Weights of a small contrastive audio-text model.
Model: 2.77M parameters, encoder norm batchnorm, encoder depths [1, 2, 1], encoder widths [96, 96, 96], encoder rnn gru, text encoder width 128, text encoder norm layernorm, text encoder activation swiglu.
Training: soap at rate 0.0034, batches of 128.
Rows from block 3 of the text encoder, named by matrix and row number. Rows with one number belong to one neuron. Each number is 128 + 24 x the weight over its row's rms, rounded and kept within 0 to 255. All counts start at 0. Numbers have three digits each. After the name is the row's rms in percent of the matrix's.
# gate: MLP gate (text_encoder.blocks.3.mlp.gate.weight, 336x128), inputs 64-127
# fc1: MLP up (text_encoder.blocks.3.mlp.fc1.weight, 336x128), inputs 64-127
# fc2: MLP down (text_encoder.blocks.3.mlp.fc2.weight, 128x336, transposed), outputs 64-127
gate.252 086:158101112164127130133156120158086122139099099172137091114112153102138140089131174147116131127113091102165097115095142159131159128122115114168113137125124105112128165130110128105113102165135123
fc1.252 093:118098120166140090107143104116097178135117117178143145118121110115152087104098084118165137111132133121156096098126142144165137138109143095135124171126100083136165127144130113105108115096117114
fc2.252 100:108118139189108137106162185132123087127111153144130147143119140092099139142138144118138139111129171133123138110157171130102121139110107123129151101124116130154155096109172122126138121096150174
gate.253 099:163178176108151129157108096112142153126152137124128122161112070168147115102121131081094134110111132141157152116169088133099160090116165156125119185143165108114133083158104137133105123164128165
fc1.253 091:144128096157125113102146086140164085131127150140109119108110129152128194118141097126114109113127172151120110126114130113092142113129151135104118110087137119188105080106127138119165157145117128
fc2.253 073:178178138086170146166120139134100149148125169176127129108152126126110135127137140133102067151135145113134122107103178149097093158097135138117161120129150122117140130122129145141098138121126106
gate.254 105:111105099120142153124118135133147152164091129146080132115129178144111108105131109123118104183087092132122125172146075076155129119134083114129083104130114126117106125097121118136142115127125139
fc1.254 104:107128128112171124110110139114128119105113113114127107070113073090141144176130139117132148147085113152137139119146127118136066115164147137094131139134140111170087139111128104131126159120112075
fc2.254 101:124146098094095121145091128133157193155145122140109126137114121130141140123123119130105110176103105135162118179151085092173137121105092164127103097103119101130130117106099119099158137121110101
gate.255 099:154146158138099111123125147150136155099144163110158126106133119138120137115127124102144121160156091167130165126112141106149132128151154151092112134159138084117122159103110136133084126132136113
fc1.255 103:124073111150131156100112106098114127110084086123047147131136166126119134160134118090136113092079159105140134105125122109145086104099133117092090111143156140136161126112093106104122161135100108
fc2.255 103:168090146139117087136169097099164171091131137110120121142140141117109145100104133114101160094118129170090117164154140153099132123109128161118131079118107160120132137159090103122133125125141096
gate.256 098:096122123096101130109066144143144108148159126141140140155118084114105150072123125135149196148161135174134135116120126136149113124106139134099154109124145139110152143118126123144154149135171154
fc1.256 089:167131131150098079134141141106128103126171083099173114076118152116113134104122117105137160125085179122098143119155138135139124105139134121134154082112110107161120146083143147117129112094166094
fc2.256 087:126131148160154116117186131130106071073113116146112124105134109136159109154118143164129116080126145138140099127144107129143137128167149094138087151084117135129118132161174146107138120110151157
gate.257 094:143112176090105108163133114186122151094129117120162125105141162121118086093087126150169094094116120099134112111135111096147109123147126129134159164115135136131124123143157118164137117117083113
fc1.257 111:113103094123105157147125130115121083112124090121158079149112093086166142097134131166120120146115093162146106149124128142139121125122100131087113060128117117119096130119088126129166131150162116
fc2.257 096:122132120113100083137123131143110141096153093143160138120108119134085134140104140150121085147148171130164145136153117147133120064134149102136134113102111124162060126134104129139151101172139127
gate.258 114:084134098111138103113109088169162152164135102135093146147140139077117110153120145098138115148090145147090132092133120111135134159135084141130122098118096113111093072121186115124170200132114125
fc1.258 114:126159119113176124147138149105092132111119165145130116146182145137109121117130097095083108121101120087164162173142134153132110086130186101103131110190150150098176123136093129110082115134150109
fc2.258 136:187149156115110151072145103132110109139134166141126173109130133154109162141142139150122114136142151147110157146161124156144132128114131124147132074104120107142109138146129161117166137142078160
gate.259 097:144110166045092145129130180128156192113130107130115115131102122082109091177083107159117142140142117103138116101100129135122101146172108126143138142099170112095126126113130132112091117143162132
fc1.259 084:125154111126115105129146107095109144174114162168117100106152169080122108070166116096128131147169132136103183127114135122113096118126169084138101105154181119104135132113122156146118150108134157
fc2.259 076:070131181145116162154105137102127147126128123125119129129107102117127085123126126093155093113159111115157123148151144134098080109145164100104126119122099114145117132097114147145104134113081148
gate.260 083:144136122133144169129145113146162123172111134153141116145113102097138086126107196104175109165145148126112156123170109173135153118148146118152133127134099127120137143145108125120071145139138129
fc1.260 085:147109122133134113165150144135117123159142130134164161164103077116151131117127123164148164176090132160118161126132127155156167111108145128144126112106119142111163110118150128090126137098109149
fc2.260 073:109141128135175129126132121150116173159123056103143130120124121139095174117134126140126072098118152127135125135064120128136112085102106094132118150117184125151153115120157113157132122134159106
gate.261 103:150115118136134139138178093159156128139093122132125099080118136102129119105120159091092120182116110114101147127121125104124121124152121142137153127125143099108106146094152137156162081134203131
fc1.261 099:130165167094112150123113069128136133096115142115127085151166157109195121110105135117118148163182115138158116137148115119119130138131122110112147134127141139110132078145142114130138085105162123
fc2.261 115:126060113151155133119132158137172176108165111128124118128120087132090111134148122164105121117115079126106129123155129139104161140161174116131150142130106158130134149163112151117103144082123147
gate.262 088:146120107138115153095055141158139142134181134145142170137139145121118135130115113120167136132142127167065133174113136093145111150053128106109142147129134135157156169105119099121157106124184173
fc1.262 094:112122127118167119129107125179129111146135128137159141129102140074113145107128160109140150100131115087174081126156149092139104131142130129111128170111114147134142112093113130134155097141108139
fc2.262 083:123115107170125131160144119143162133130131143151121133132108112125157158180094163171100158103146130103145116141130152144129162081135168120082117129151101157116105146163083164098151097120095116
gate.263 105:154139092147119143114127096142084143110134113121114081117115134110149090110154137117109152118112122162103152097119186126134132134144114145115088120110126135125145191131113090125094120134169111
fc1.263 100:119099157162094091099140129173187105128104086124103145124137139155159086162135126112146126145116148152096107160121126158164098127110175114133132142172103097142118121109116138171133124165115135
fc2.263 100:130130119088109086073109114167110117096142147105080095135125093153124102162129111125138133138069167105134103140103079135150138173146118129109125128081147136150129133133109106112126139092107118
gate.264 120:113127103151134092129121099137114146105129122162185136126179108125121121137158129129136137103119129132092120063127118127141111120140116133185151096108110124178109112142125166175125102115146127
fc1.264 120:138107165113114194109177108106109111129146090152159091107117086112127156147157124165149084137118112144172115107105085098133113131121137126118130117078141123107100143107129130151090146129119154
fc2.264 142:128136137188142150099156078122145120099139116124145119154114099136125111147149175123109147105110123132153118120121158099133115202131154128131168138160115187155105110140120154122136146113119103
gate.265 114:129093171143144128101187128081091115124127101147098123139138162091161153114152116165081089144113118104151140160128106111106150132107154070144135164132166166134126103140143133140163115145121122
fc1.265 110:105124166156132112128127127153179146135081102134126187109109132127120139171104110097108149105140131108097127134099133139132171096122122144106096116116078130174123124108097151079107082097109107
fc2.265 107:192133140178130094112116129139120138166173114096134104138127112127095147117114124120139139172146109155142175140133183150120049132129131147128126102145116130120147127164137176118135176159111105
gate.266 087:087110151117119097107109102121101142118113136172117125127123135150156113091086173123151141118150125109117130134166126099119171130119124130150135132136173109142114157150107098127122133151148123
fc1.266 087:104159097123142131064104155119152123134123127168155136084124109130087132106132088131164104144128108118108126165132126174084153168142181134133170097144119136183126107134158115128150108130125139
fc2.266 071:189125157139128088131098122169141143173134136127128165111135108128102112127117099148124137138105126068149155119109103110140115152163106102123129175134092151125134100103141129152082127131130112
gate.267 103:102185157131157098119128150130095082169144169124126176100130138084168126131124140142135129106165130101107128126111119151113137144138170101101182127130132141140123110176150101140137091099130138
fc1.267 096:079127110126093169078140124128151149122111141132072159102138127086116168172134145119096125158164143166119109123107138087111148150113123100062150100157145143100164141106161144093096138143119144
fc2.267 098:103212127095109124165128139160136101115101169120105142157083137114159106117143145112132069151147132147152155085130153135109163128100149109117114116120134149096128116148104108138116142156130112
gate.268 087:110153091132111107118159121109091091119108118108140155126141179118162107100123105062141113151125147091172118148131095167126091130129126105085156103103135146130113103083132138117128104129124167
fc1.268 087:103107119140154151157143145130110150171130124082158119105107149105127142129133126091122149151116134092078109103124115107153086176149185134163180154140120132164133143103110102150174115142085136
fc2.268 084:148116079085136144109145129107130123117165114117143158114189148135137156103103135122123097155081155142131154097103083125117154165153138170115150106137149137123092119144159142162131153119102130
gate.269 093:128166121120127129127121139117126120155149117140145067112166094103098120155131109119129133109115140141145129136099131157148145136104135146157130102110187101146106108129129130082105163126087109
fc1.269 087:126128163076130145147171112105097162142104096098117138108106139099147080106127094123133154154103122153141120170151122096107120133140182132132123092108143139154119127138133103140100123089127105
fc2.269 085:119177129168140116124122151159151162105140122119128093156097175109105202167151165168149128170149139124142141157107112177116104115086127134109146169120137114131120113099114148136120131151080128
gate.270 094:117141103132134095100132119167114089115151147132138151148155131135132164086094149096096108159142128153154109134125137142139151129142118172150161128128079130109106141138083126145145095151119116
fc1.270 087:098114106142091136119126117134135130113137169147098112108105114118124125149138118104117100147149083121172121095154164118138122111133146129092122094138125124123163109173092125125064180160125107
fc2.270 090:139152110139162147133178088121147138121134132178122124102098126122172101119124104120119110151061122137165138119133144125121176137139111114180132125146126101112119143114111172156131157130096132
gate.271 104:071147116168092105114096151093154168088122148133179129149147138121134101164170144105119154042109121130146118118127113102089140134132128087125127094149126151145103122149108177137120117147092082
fc1.271 104:126166123141101144147187129118150130144154152096191103128159129131124099134132076129152130089119107145178102148133133140113098128117169162132112099085166142119114187128100171171138147133104153
fc2.271 095:089097099110099135155163176129129132110117132134093151093143120125153108108146170112132126099126121120137147104123102134098168139105114166124144169135143098077112163118132136094163126119147114
gate.272 097:121083149129041113158105122126128130140118122158137124126153151092149155155154126141157148164145142133104126165164120161147147081145114125199179123122138146142099133148123148124135151178120160
fc1.272 100:118112171115103160130089155085154084130176128111112145131123090114147094155148119126118126128164120138143142157133114096109121112135173082133162166106152126137124143152133124069094096115126108
fc2.272 083:090151105133142117156140141138127154138153117124116140092131132113110145144180146154155120122113149127109162152100122110122119078127121095130151110101129104111166090102132087142109138145087146
gate.273 102:149120155138113124144056133168149124097137141129108134124138154119133157152117171191132116123136118122117170176080097157097149144143138113129097122129157127113115085140141130122074090091154141
fc1.273 105:103127135128097108094138120113113108126110121140097105121126157117183137129159155110177148153115155154136138113127104130179138095124116076080172154160159138124131077166104113110133145167162147
fc2.273 110:143145156136107129136118138143081106121156102108162086122079076124138154106109136123069142133137176122146110101134196132124146077121117084130139169154116104132112094136130145148115105131112109
gate.274 111:109139145130125121136110159086109118124118128141136126136165164120138127101182098116145116120112143127170158145131110110076185100089181135107145131166166097117148116119130163147180114146113128
fc1.274 120:137145098081147178102149132115093114138104148135131159119129113116137108113111115159092126106060097096152151136144160108138135152091078132158104157114114134100125172147121110141138140150132091
fc2.274 109:142145102156114128101137150136145097137125155140136101146076123157090143149138186143133134068148121144171126158117133105097121126125128134170133096125096084098128147140133098126148110108106141
gate.275 106:132119129121135106119127148104122140113090144102135134129127115138108097137136139102063101170131136092122171167095117138100128122128144148144117125104160106168103142121149135131128148128165136
fc1.275 103:114138081121153097102103118134147101104125159153112105139113124112139117116094134114128185101098170135159102127110131109138102103094155112132142134146149138130140082153118146105163134152111120
fc2.275 092:128116117149110105132157108083152107148121121134132133102114097101150129118130083159107187097093141150134102134105194150160128126142146088120123112187139083105151120142107133117133139137138124
gate.276 111:114163107133152097165171120116110118135146085106140094118149098145143122128132142088093151120160107134119133150125104122149123093114168157127142179105133118124131125137134101137117180123128123
fc1.276 095:121128110177134110100126106082106160117099120157156143110145174091114091126166116071137139058115146146142120128120118112100095131108128129109181110097134150121110146140152142124157147108175161
fc2.276 114:151117100137128107157155146139107160152144135136157114112152126109119135131133122165166107133109124129105131178153111118133147110171195135127095121079136132105089132103101132098124136110152115
gate.277 103:148176172125109127131175147193102126103105133175121132118062154119150100136134116122122131175112117154135157102119079124121141115109098159164140132128143128142120068125151138141138110137134102
fc1.277 113:140118165123117176137110108146143111099125137158073097108119155083081143100123181134113158148132164115151125158124132103096108124128111138159107142125138137095111168058157119175055127157163138
fc2.277 099:089116155126137116149092150097194158093123136104083080100153132119118172127125149085149138091112131162107081175131143104111158144098132105096110118133084099114116083146101117161160143123138119
gate.278 095:140191133156138136140113145110175113154134112118135151128094118134134097117113097114129129129125137126176148159126123142124165080139151172174113098105149125120129104103124131141164142111091133
fc1.278 101:103155148146125115113157132137179131138110120160162127097114093135143142111122101140171170128114152152127150130127109143087168152140180104127122114091165132082102118105160137119166159108115152
fc2.278 082:142148161132172148117077117188145129134093122132102135127146163110148161155108094137139144142133169096147152140123105136122125140126126095103132102063069140162136110101124122161134111140137111
gate.279 081:124144096123101125113090165121101115125125123108116152136112087140169110113131126085135136165139159114168145118108139119080135122129130146132107162132142105124150067133117148087145137145095146
fc1.279 086:151151103159127159103106148138113117167151142169156102112092138108114149156105143133118107144152118090142127168086132131116146139165106113162170123190127152124112133135136130157159098123130138
fc2.279 078:097166107131147179135098130133191129131132098127157122117137150151165092189137149105089118095121124113148103115097175080116110121161082141165139089154113120162108161116118117129106116184115156
gate.280 128:104146111183140158107112120120145157112101108110095147116130118125125132117112133105116081157115131125126101140107092118098125098077149128113123086109119090145091126114145139112169095145135159
fc1.280 112:120113150131119107133135112103181137108104128131157122067061136133178120124115110138146129126100169095159124146116113127149166133126147116135091151113114122151107131100156145109092171110135129
fc2.280 139:118108122076108132119141121170111108097116148111120114144122092144098146150100144119110145153195145124140093083113127143117118107104112133100140163149157165085141122145130125136104110150139109
gate.281 118:108102125136119118135115147100116138126135107112143104111155140120116122099135086133132119115164135151140133151150144096090117119104114152139151166115085157107114132137166128129103189153152106
fc1.281 103:143154077173140147116090147118118109104124126141127097102162088144080170101159066112114150135088153133106110091153125120079096129180116113111122136139130146160126151135111146121133132132103105
fc2.281 100:069121113087132130129116104151124118128153121132112113094106129129161122154122138133102132121170122091126157104117122135144087104147078099158155147176152151120115189095159137080100135127161152
gate.282 093:095126136129085110089097110149142135138127120162137106157135124139154146131118136106146120126180166138117124106092154135111112118143167160120146133136130145139134093177099116109152148120156141
fc1.282 097:116150109178136145133127137110116107109129142144083162103137092094124140120100159146118127127142182123117159139129168129128105121170137083103148126164096137133111145131155142139173091081161100
fc2.282 079:180098111153135086112167103117107126135109114118134143163154153147132134091105182146133139140113123131111125115134139134136102094137125111106116094117166118145090106132123126133134164154159082
gate.283 091:126116122139075144098123159114083120091123106101117133112096146104130163143099132120151115093135134107096100123149139116083181137123118164119124125083117117116100078113144109104154111127146162
fc1.283 087:111125152136137138119146096136099123120113121145159145164111143151143149137115139121113081168146091129128133118145144095070123088127139136137139155122146164150132093125129129125162069147114136
fc2.283 077:096140166157134106124121095086089109145144102132161117113115120116113151116161119147067121108121124157103145168188123151119104121091121111125153110148119108098129108110145084087122151132152143
gate.284 111:126121130132177100121163114145159114108161169163129164143097140146090164087115180138102138132143143128176112106128118136091109098118117125119106127100072126161123098125148170155147080144092101
fc1.284 098:124149106133141114151104098167173119155113145099125147107126133096204119103115148104142117148138161109132137150150140106121158157130189145109125152148139101125173143133147106126153143088117128
fc2.284 103:145133151131138113124174091136111135131153142150133148123103129133083142140088081137085110135121142103178127144137142127132163151168144174137105149132136090112136139104092168163103104110153135
gate.285 089:137171139130187126131111145100130115123148182127126116130163103100141160142165126115102116101143109127137157137071128125136106122108147116115121130116095125126124097145121172088129107125124180
fc1.285 084:149132120142147150103107113101148111170096114151135133143123143141139167112143096125122046096051115133104133090124117137110109125121117103139168108146093159169113105157159115123141115105140123
fc2.285 063:124161121169083130118140111096087161132153097127145107128129112123169140090149098139129144082075124158083121140129142125145160143187163131112135133117123160165093143103163161127123158125151118
gate.286 086:135150140134165119125148169102134115131112102130129127174145145134106158138159119071143125172083132122103117127124108144069135104122137102123130140129145142159150092148157161121159060150121119
fc1.286 083:135162143096136113115155128069103148137127127170173091107147100086132096135131123121122141140087138102103141096161088150133111135136116128122087081121130173116075124163115111124115163112133109
fc2.286 076:132117138131097144081123167108118109145124106160170092152109158111102105165152147146151123082095103054114132127090114137121139078177115083117135093120159139128136124124172107132134139075149138
gate.287 088:103149156149119100125101135120186149122089153092122136109123155144140129096116164127159135125122159130138138188164102116099126127146117128110121152138116136109136143177149153141107159194134144
fc1.287 093:099074112161121117124143128119150130136145109156124130100141122127097109072170135089135132152142132163144137109135074113108153131131118126113146144132158127194132146092100174098161153127167118
fc2.287 081:126111138157140094126135114168126145115147120127116130111169162106145138105126115158135143151118109169117114155115110098139171139150162148102125096120139112158134081141147147109134124102164123
gate.288 123:115139128108135144168111102152124163104126099109100148116128147128074111069141093111124106134103128105079117141123120131116113147087151116113119140136105102179146130124083089155092088123153134
fc1.288 116:107138162158117112119109137159115116132137157112108116111103144121095100095154112144117118178107135181135101196129083171075111168099118151108130089117134114182108114133113085108159115103131151
fc2.288 135:125101106105126134121147138143205109140140125122131127134125170136127081173105105177105110162109128148130098147087098090146176151112119138117107121083135111143102148115105153085096114118154121
gate.289 084:137139120128152135140114142094147138135106121148105140116146114100116122142146124142110109064148124129065168111161143107103115081151057113152125157070124140114137136110127145138124101084140128
fc1.289 088:148101131098139113127127114134110146128151170191150117080101090099108143117132103139093087114098132152111169130111107105108123127153168150115103139129125144122112148170120148117095125090129122
fc2.289 077:094115190160151147135143154140108079140087140132137164114125135118170160120118105114070143127101114130133153181116126106124117127121142096134133096106097161153147065117096141157120117129133129
gate.290 088:136157165160087138136116157112104131145142139085151101142142117100111154131102148160118112101105122109078144152111109098100093106093133133143153148170103096097117147108099120119125142131140072
fc1.290 094:113147106139117134145109135132127121127148156122147132119164101125077148107111131106092108124121115131042105122137109120058101125132098099122151099123111118114137180132125134117136146122116095
fc2.290 083:111113168145133131114157125141105122104166128157132122142145096146097151089145156127163108154091133139108137095155144124140128119149115111140113169093114131159185132081186121127094121122150133
gate.291 131:151141122100141086154100128118162128191107122155120164146144143116124121104134153135140110111127083129117165149166144119100111136169135118112153126159174179097107106153136126126139140138136148
fc1.291 121:108125148123109136114116153134124136101149144128182113144127135168107136124100136110112182146156172160115136132095108127132135120170088124090106120148113125105146139160099165135052158158127114
fc2.291 145:127174083110161116109124092155100130156143091099043125134099113091086139146159147145083097117127143121125143125126136154103144086107124097130094168152183114096123129153145140166118131155185112
gate.292 118:187131100117146135164101119128068179174125127077147135114141149134104128123143143119107156140141151116136182117144157092120144137117131166135107147139139143096112120147097146142136103162093136
fc1.292 134:165100137131140127108098089118095103126083186070149105096114117125102167098101104129112105116112141152104142115099141075127116118115129085118104102171140101119126124166150127099106171134139115
fc2.292 162:148095171160091100130118128099133119137139126154118145117134130110122155113173115140126132124155161115166164100148145159102204149171110122156136191147136124100112149173142168103129101077116105
gate.293 108:172191137125120125127127117151110126114127119133092115160129081118121090122123114115129147137124118076134132156145134125106115088130125117111106140132113098123062109137133184134143105149111150
fc1.293 101:124119111145104110124102143122104128149122124171098118113116107146094113085149147157110100122134155149137163126116100108135123113119149118127122094138143119044196096131129105150135103133109151
fc2.293 117:123112171129149154105114097128100074145116122143124102144107177135096143096151156086107167118151117171113121135132133156101106154087132129104125135105109127143125147098122131131203092123146135
gate.294 093:144161126096159145150131127152184161154126113096139153151155129120148106117078134093112106149133137103095116128144132120126170069197103147189126121151138158140127150119124153125141150141131150
fc1.294 101:144113066141138145136123159165114142146109116120128173123122120152126103127119185114116143141108150119147129064156156134133166082098084142118086130116111121168102114106145156100152137141142146
fc2.294 099:128139116151103146121110140129121144145073137128099108158166143137122142149100112151082166132148144127115094151088091123161150138102100140147148144105099104089104119120086101128139135147117126
gate.295 116:166176161097113111119097137128135188105118158126141160147124130165126146120109130108114140139139176136130162115122145145159166142117147147127134137115171138176161134153166121139157137105076119
fc1.295 112:120133112163136194076103062144107164176130170168102077156117116158144114133133118123144171143116115090114172143129163136135129097133133139132153127122117140113118112119138118138130120141124121
fc2.295 107:146102185188172110110161135109145156148097104140154156107119156130125169130103137110078132110139143180101146124147152146134137145112172159156119089129132159149144106136102138148122130134114145
gate.296 086:131161151115117180130145135093115149116165153095109106100133097122155125123088117165172094129135096094136110138157140127153124111142123152136137108167146116155146058151133110116143119118109108
fc1.296 075:125093120091072126115138155082155136143178094122126134109161139102117116104089106152131123165118126105097111169106133116143143122129147106144106145123099139109115141119169164134111105100100154
fc2.296 066:122108115123092115172121110117093085116157138157130119134124087127107102155125145112081154133125132129094147163127155131122046107088122127153140096114116117124157171134157124119139141113153179
gate.297 089:177143155157153164160111094136128170138113106136152170120082137170142124131107107175159124078157140117127120094119118164125091145103163128108131129143133155128135112157154131120136129145125086
fc1.297 092:113095135138107151136104154147156102118152157147142107140148156085099117088122117107118156139141126090114113110158100115156177141096131168138152156177075097127166144103111179104154172132109155
fc2.297 091:124121138121123112125103088105119121112116129088129164114154119086105148122082110145110138128133133131094137097105147131150125201158131121141125106161088093139126142147116134143173172136126129
gate.298 130:158144118147079150151122158129177139154137142118132122136127145128129103136097173139129115153106140129089158136115090088111141146139094115170128121113127087115130129149090113132110138088118138
fc1.298 139:136128130121120138147092134145168148140092179112152121161119121132136107137101150180127100100118091133098158116130124105124152125147107159149144147112134109119154133152117124114086097064141167
fc2.298 172:116145156148136152143125128137118132124082084124145125079140122132110154122120103057127108084134128118136142152133100105106103112087179133130118164130121174151152138097148158110128127147143121
gate.299 092:157132128121119140104144098156122130128105120132134150098092118123120102104118076149070161116092094138132079111124088133118108180115098153125156159114120138103119164134126143166081097129126131
fc1.299 090:119127148158148154132118107124130151127126146102137127101080146112155099135130152120109121150104177132134125135109098097116089118086144119152156069154167116128133130111134127153107124130128101
fc2.299 088:116108165117118130106124117111137127133147131129151165122117154086118113074148146079141157128106099133121142148129116102121155097162133115148103139107135096126155149119139128125178112135125136
gate.300 092:107147143130102151166157138159113132140185150097111147176149125110100099144122146160135141152134078111097117101119138136126179118109121135106146171146113128113126138168120116115143131185166168
fc1.300 101:142126141145144153119155120131110110140122077130126135164118133135108127118107111115157110179122133115103182121142141106150118165127127134137162076107147099124139172133140130161124132097154116
fc2.300 100:112163162109165124140090117139152115145127125160130144130101169108124097091115126144140151165125142133109162108112154123139123112084121152142135145123151093124146128159122129132089153134118131
gate.301 105:120100128154168134146140113168131088109124132118128157136087130162154133165161149164138119124117123098118144143133152154110084143131203140101115125163170133129129122146154084149135119131145140
fc1.301 101:097077118131110121107123178125137124121104126162156153119102135156108161085169096137113135102113116142079122134123140117152103114141077144127104102125127127089136155191144147150139136116129127
fc2.301 093:079110126147153157104115117144109141160152110078104174097121066118129124160106157167091111139121098119126161142156164152089108125121135128136112163166117134084099132141139153158069145130128177
gate.302 093:108118134123131089156119139135130183159110168136101121107133142117163107144159098103110136107160143083123084126124130125114169106153133165165105139155109119130110119197136104104149149123135117
fc1.302 100:159145142140172120129129126099111128129146132113141096139122106131085141122142064147155154111164084101116161180137107103076112148150134158169123107171131146111120139101119152112110132129124140
fc2.302 091:091139084128110127097059156095134146145159133102123118148159113106096081124143122098137131193124123133129125088140162108120096125131094106117142129158117151121127194107163124092130140142141132
gate.303 093:125117162165123104134131102148150121141183142137156133133157134109143069147072150111167108131168130147103134089120109168114107133153125123134125117147094107157096106140149114153100124137151081
fc1.303 095:158128087148147141091178155142140153119100122134133150136110139157145117115165119140152121145095110093111123150124179118108135144160142142114127061147152151120093100123166112145143149136084105
fc2.303 087:186137095143121119138152137101117098168114126113144116104153140159155112157128078116108186113130149148114139122123173145108109120146127118148139109091159095160100138118113144102130130111120135
gate.304 103:123155132104144131140116154129122153083104139103124151131129104108113178155118125140134126109107123118165137166121148123097098138166158130141138141127093134099112108118108132075151122079165129
fc1.304 099:065139156129158076145150128139136120079153147087158129109126120123161103193108143148094149133137109135104129105156141109109099118114126141128116123126104162114112140091142126126109152127133159
fc2.304 115:164137117119132113118171098120084099107105138129102134133087144143114108140110119119126102142114075105107162126122105106129066115146138117099111128121143166128124114111099156088170155128106094
gate.305 093:132097155123160124118118132173111151105137095107096124130130099114115127144113138108149165123112178118115114106121118107117154134093137106149083080115135132097116126083123076083116142145144161
fc1.305 092:115160129155114128137138116089099129144155114137091146140144103116147103164106129147116161134165121122132143130091136133102096121137135122100116159086131115136116088124088162165141154151128081
fc2.305 064:126114071133145126124138118136120067154102138119145170114098116187083104137135143121159127120174120143160184138149147144080123105131122139150135138088110109101118162150149171143129173130126170
gate.306 094:129153137118136092109150147070078129090141149097123153119187108118141161127123121139159095079133094146117122111115149121128177131158148126140126121104144131144143141149089130149134118149153103
fc1.306 092:139152134161117123125108145140176144145153105168137103112089134141112073120134099182102136126162171116112099116090120136118104074136083143134145101131121122162134110122163116159109107145111138
fc2.306 079:108120158085087129175098147141108163104104141138107094131171104089140126171129110158126135138119122159103164124126077085137143125133100154092108137186170141094167128160144084112128177120129124
gate.307 089:117078111120144118118119156116087113110170107136084119095126159104123148138102101172167125128101086129155125153091131155137137155147146124133117102111154116167121170099135097140163103120167114
fc1.307 083:144119104105124099113103095135123148109082142146167122123112082133157161117136178146120165129137113134114146162136154129093134121140132118126138124079108132145137163096086176137117151134104142
fc2.307 067:128083153178163125134113083126159130155146086184152111146123121085086135099159143111188149117105131150100131128100123126116151184096154152151155135114104122135131168146156101085097090136133162
gate.308 092:132079120148168133144155117186106112107120109163143126120107128101148126117142139099129117136097128118166145139138121126169146118085099145144103106138121161146199153107145113077092114136129180
fc1.308 088:149096103145100159119136147136091112187113157128123119128120118173080131136158137128101123115113115150128141139116118134142147101130053112144131104137154108131160175126143137118172133130140115
fc2.308 076:126166096130133119155133133139124103132121135160125109094145162152147090137101125114123113142115101158118107152115155093147160098114163149116101099091128127163108123116079151115132122191147132
gate.309 094:148126102147108159100089142135100130145123129101157134112137114150154100086132124127147141110156091117116086173172098164120152191112139107135155120086129113142126106154130101119124142194138109
fc1.309 083:130146089138152135115145097099132124111146106137163119099109143153096130140098106203140101107107118162105163150114120146107153084112118130105126143143155123156112168108105132159119124119073122
fc2.309 080:123147141124146148131123095109080113135140141139096173165118114113138163142149155160118112144116192128174141154153085148137157121128135128169140147152155151126102139100140130147163149142157097
gate.310 103:153160084121106114135101115146147114124176116120117106153161167095074094156129143103122128116158048095128148151119096132107156125106118156091114147136125133127079109156095133104111150096117141
fc1.310 086:123138146098129111086159105138130144127129137145123118102115106118144103133108124128104102154126085129142124076160121106100095142148130156132097099095139136141083115123151101147151132141093104
fc2.310 087:114117089118166126134093155121159156111141114177133092159150164122085163165136121132129150138107128100126115098075122112122131124116123133111091141134112132108111186145122106120115147122061099
gate.311 085:096113190140130151121083108160117158111130121106088086080134139122142111106102116145139147124107132136116115155136123112153149128053121127093134131134142090113176121126104113086147151132097147
fc1.311 088:149119144145108109139125159139108081101177159146138108145093123106131127119142110129130141164121096122125094114175085131123181106112145150086102125144151108116122118156119123116133133112096166
fc2.311 083:115111120114104143128175110137079071162105117144125159134119104088114128145112137114144136105138118102139130187095168115114061127160135170137134173140113122130154088104115148134133138145086133
gate.312 083:121137095152128125108117134153103089159121102153107127137091088116106162095083106173154158132146157137145129127122108113115072119102149131108111166173105113117143141087164141118139164126113154
fc1.312 092:139142103087116129112113156123094135077089138078131097171152128112136130152127083101109140112100179163159111150121112090139128191129157136140132143168142123117101127118123148107077113099126121
fc2.312 086:139110098127109119126107121117106134102145146128179099089088130146135117109131109139163124182148128119085185138113131148073144101155125130154133157102096132115086145147136156154135134085133131
gate.313 084:147123126096102132124093142091152137127148137139125111151132146131146105116145158162179078116121173102117155105095167150140142158133162136115088179121165138122147145171126114113097128091126129
fc1.313 085:120129097122152127096113108157169111115161113140098100126166117093156183112140125127121171135121117147146148123115142083099156139111138116111118138140130117182124121129127073102132106108152149
fc2.313 080:162110130126146147104087092157109090125119085120133156125069100130147114147172107108107173094120137146110172129119147116120121099130113131125096105126094131087106129094126118150085108099156082
gate.314 093:112078143180073133134122113145145104149134089141119145146116165127137120146117126129133088160141124137146155140116118149152111100145117111124138087135116128136096109134132194137138100102110138
fc1.314 098:081165137129146098096155201130091129118135160134165105144128142115124160140114140121115148101109085129146155144138097136117163160122120138147194133135126121131128138130117110111123142138135126
fc2.314 083:126122162106129139117080108165106154101145115162111121122127132115085180128114116113115111146145100101117118176162134138108133133139140154111119046135143148144105110126132130041166109088114164
gate.315 096:146106139157130139088121143177159136152123097150103109123114142118130142114112137136150104101101127147127122145120167106128140166109145128129101181098113133156139150170138122148100117110131110
fc1.315 092:133108120123109121100112126166168080097093140119151093096135143135160138163113101090114116124102159101146125099117127128128138157117094083105104126089153144130133140116111162147080115141149116
fc2.315 094:122172116126187142121093131098135111125168130114137117132122139110137121142181122131092127100136099072101133155131128155109121106138122116173171082117148158137122142115121149109120126091128151
gate.316 076:085112073144129095100140121089137156093170114131128158143155108149120149149120122114119115125106107099090109132091094124186118155064148104121140135124123116120167149141136136161133118166083104
fc1.316 078:120138095116090161132162154118103120142114129124147150093134143119104133060132125138128123149106143118125138114121101123107137126131132093104094102132128174116096104140148125154098142119124092
fc2.316 068:130132123123125126076164112094138094110145140148147132144134122126101144114198104094136140138133078127125131123137117126125109093146139080085135098117092148110115143113140107151157106146107103